From a checkpoint of a small image autoencoder: encoder num experts 8.
Rows from expert 4 of block 7 of the encoder, named by matrix and row number. Rows with one number belong to one neuron. Each number is 500 + 25 x the weight over the matrix's rms, rounded and kept within 0 to 999. All counts start at 0. Numbers have three digits each.
# up: expert up (encoder.blocks.7.mlp.up, 8x192x192), inputs 0-95
# down: expert down (encoder.blocks.7.mlp.down, 8x192x192, transposed), outputs 0-95
up.111:491463500433481495482495469513529531459487514529514460502501489477530486535510528491448480485532527518479491492465469478527527536486548493496515507497532509427541524510513491501511514500508496456483533472468494508464560463489508493479473520519506523463472508514531543526529467478473481528
up.112:497520504541486500550537551454485510534470514526510506478506491488467534508492505491467488464511457535504465501534494489532501544474508460496520523536489509495501527466542488518506502486496488484482500475503498487445552481481503514482503494491509531501529485489520511472475480494522519481
up.113:498517543508491472495504488493482497493504456549499465488526497523528522471487518460482466490482485518516550506519457520512480468502510444465486501491503557467510477491491500524495470527505453542487536493519546493526548503511513551464529491513539520477519519515499498489514539458525479536
up.114:496463502426484528507507466492511497532524518474496458497497502533524478508527510486519502506538516507496501500498491499497501504463517483496484526525488483507506484455525500500475497510482499558492469494476515526486507535511453484470519538486471510502502488508515498515487487492518533495
up.115:500520480529478520513519462513468486536531493518526500511465508526508479543472474488486496509479507474523532488483498538469534497490505540521480528485495541532491500504496468491509512450518476484526491523512495487453533511507508507478475512463472490518577498539495479456510498475498446497
up.116:534502454541517483467490476485508494491502490500517502458502518479521484509484521492454532503495483492494511512512491475493533470485562513495481448524486472526487510499507573529482485523524521491499555507503471524527493520456470516526543475527505496521521515511480518459482522491499453512
up.117:464493523514492509491469510540550511514521512545494475525460501520499488518530499479501496514542532519526536477480478452508524499510513469502508504500549446489527486511488540516543479464539495542507499516563508510474488531497529471433541462528516486530483488514476523459462489455462497500
up.118:526540560519554457479503482521475477440515517502511449524467501522541474511508502497476509448505526520482512504487510450500515452531463504503520476545515481482528509514508495491490490516457496458477505528466505529555502542471518486545471471504489487498494539495519454526497520523511516519
up.119:506481484473485526452521502508475483521514476485481506484502516483524477495520480524480498473483484484527495484531532529532467478451486533483504455520463493513458529510506476513481514518460485494486500517507518501496509460482513526531483514496495511520499461527506506505510536524510486503
up.120:453537518539506481524493505503544472473469499497489481541512458513483493485462507509512486491493470460533537514521483483489472507519547483493530478495509518457541515530530502504528482476507507510515456524523495493514536477508500479490499506513485500545529503528494541514491534533514487471
up.121:513504553544471493511514515499481463490520516503492517516538494481451491485519468534468461508541534534468473533525511560512528395515535478536525482524510521467493524531509481520466485498539492502434459538493509519521530482484483502497506466476471512538503487477486522452470548477478502477
up.122:517483527505494496476491533513488483490497507500488509500495498553490476516523460508487499523489486489495473487484499511486505507526493521486470511514489479487535486510485508515509527475516500494482529459518540499538507534510489451488531485480503492535503499473492518556491507504511536506
up.123:486461517516470503495480504513486470477534512522508487505488515525512488495496521513500541488478522503481500490496524519522484515484489478549529485482501467481473506499506474486498527466490482468479503503508517508502483500510451494513485508516460472495491517493508498489469498521528543535
up.124:521511514513466483491482520499508487479516468492475530490510479530524508511523487526493503469506503489520492496510501511497508489501514517480484503487518486486472483525515469486504515483513532517513491475527479514532493544529475508506498509475511493494464499504468538481482505515484493500
up.125:434508565484460533497484560505522506521470521455505453472497516549508483461471463527442481516566531521503558488484494480496530480527472519565464503487551564504581555538586442494423535501558536508487461432471486507438522455529457571541462512525495474457482503594497509476460515499558503484
down.111:484483498525497564511531525464520463539519488517553503482470537500496511481509466531498478478543518525483490514501501534501483483556492463578509506527492465479499466482523519494468505476474477516504527496486513475471503522500456490529507488511508464465515520449523530468462490497442516532
down.112:495516512474511521509509496473549527499481515501468509504488466492521507532544508505508454500523514470507512476505498514510526521470490530495468455484531480495476533514459508487516479507538453537488501473528486483446496515478501503522474519477465526517482544499455514489495534533473519502
down.113:484523517508516474494500446486485538473455494543532516516463517475480528500514508525519509530523525547488496475501518517444478494490463544453509496522501530467492476492447507458456509522500525546498467489489506443485548517518480507504504527543533461503492575501492481460486504515516488503
down.114:538494521492505525505452536498481487502490501480505474507521516526455493498484488509478481445485514511489470519508534498522486509543486508484477505485515510500520485500497506494501537474474485526513531526506501486500484544496521499512501524523475530507527518463483532533485556505488497478
down.115:502489486513508495505489492493486481552508486489500531484499504443484459470510560478508538523502484482505482508455476503535516493506462515551470474470520466512536475505514431503507524482511523496501500507521489531505499470525448513518526509530502539537464505522501469526527559530473503498
down.116:533508465516469464529522490548562502489499413523506508497503502538495477518541497502480506475488472522489529526485514471495550519475499495511549544488539525489459512505497513460456459502510528476507449445461523476463514518554462519511552495475500497483484517515521496473529524557513542491
down.117:523538469560522465515460552507467507528505470490503495468499488542549498475530469504530473491511547511488526530435459493504448502463457518520480525504531468515549493514454502589460478502502504519535450524458471472586508506540493504531512477484480495477490507541527503527527477475488464505
down.118:510494468497472486538504495467453493496474539512523526519497483551464521550488488467529500538452517507556466595525492500439475495498491462483495461504504519500514496504539453522480512480473476492458471474476567496471483492484513465472508542493537461519485512512505526563532475410529464522
down.119:554511453508455528519497523489493482474496478491501470517520515505532507500520517524507507459487526481485493467477490504521539536515480499495457478512505511524428528518479515491497478488509522505531497500476450497458505505527478521521499467520502503499492460467518513504522514479488511513
down.120:487476482490484507469474478507524521516540488525496477508552514525511516504480469471522520487502530547515488465488502476466487493509515483461492509490499498511480497512519534535491498521503532522532523501492523487487503514491478509485488489540475486464474479539500489531471466505494509515
down.121:513463527581484511492494515525496452480500509482533490515520517497528462461496522485505504516456478534452499555540541478515534483500517495499488473493476549484468448497550512505497531519491490514490525469542552471553480487529485555444440556485566457514485548527495454452495573533489510483
down.122:510508504498489502477489503478518493513511467549508494535503523541515493477527516537522486498503525522497492450485496512504518504510527498534482486487525501479472493534517481547486448550523536461529463476487498487530483482545465480499482509502529549479462495531527459505550496549480490538
down.123:494511481513518502543485492513494501474446544505472501491530520507517480484539494482519499501516497489519535497472458508514486514515528463478472458491457491502484501512514470526499502528492475466488514494465489517504479490501511521488511487474527518513504495503543527504546502493501506494
down.124:466503513495526476504512474509511483514500497489487482490481528532505482519513501512489529521513482474496507505514523499517489511504458482490488497518478503517504497516509516505508509531517485476520499505498526487490502462505519546509486502492479495465516480498506522492521505495479518523
down.125:447494500543533540490476522524474471513459612504533502507487487527477454433457419470480499571474438557541475549515445476492399400493458459505567524560498501454559545510590497455405487499436551517457457568531500507470521508535507555458537475477555498566486494569441525441500524427565460517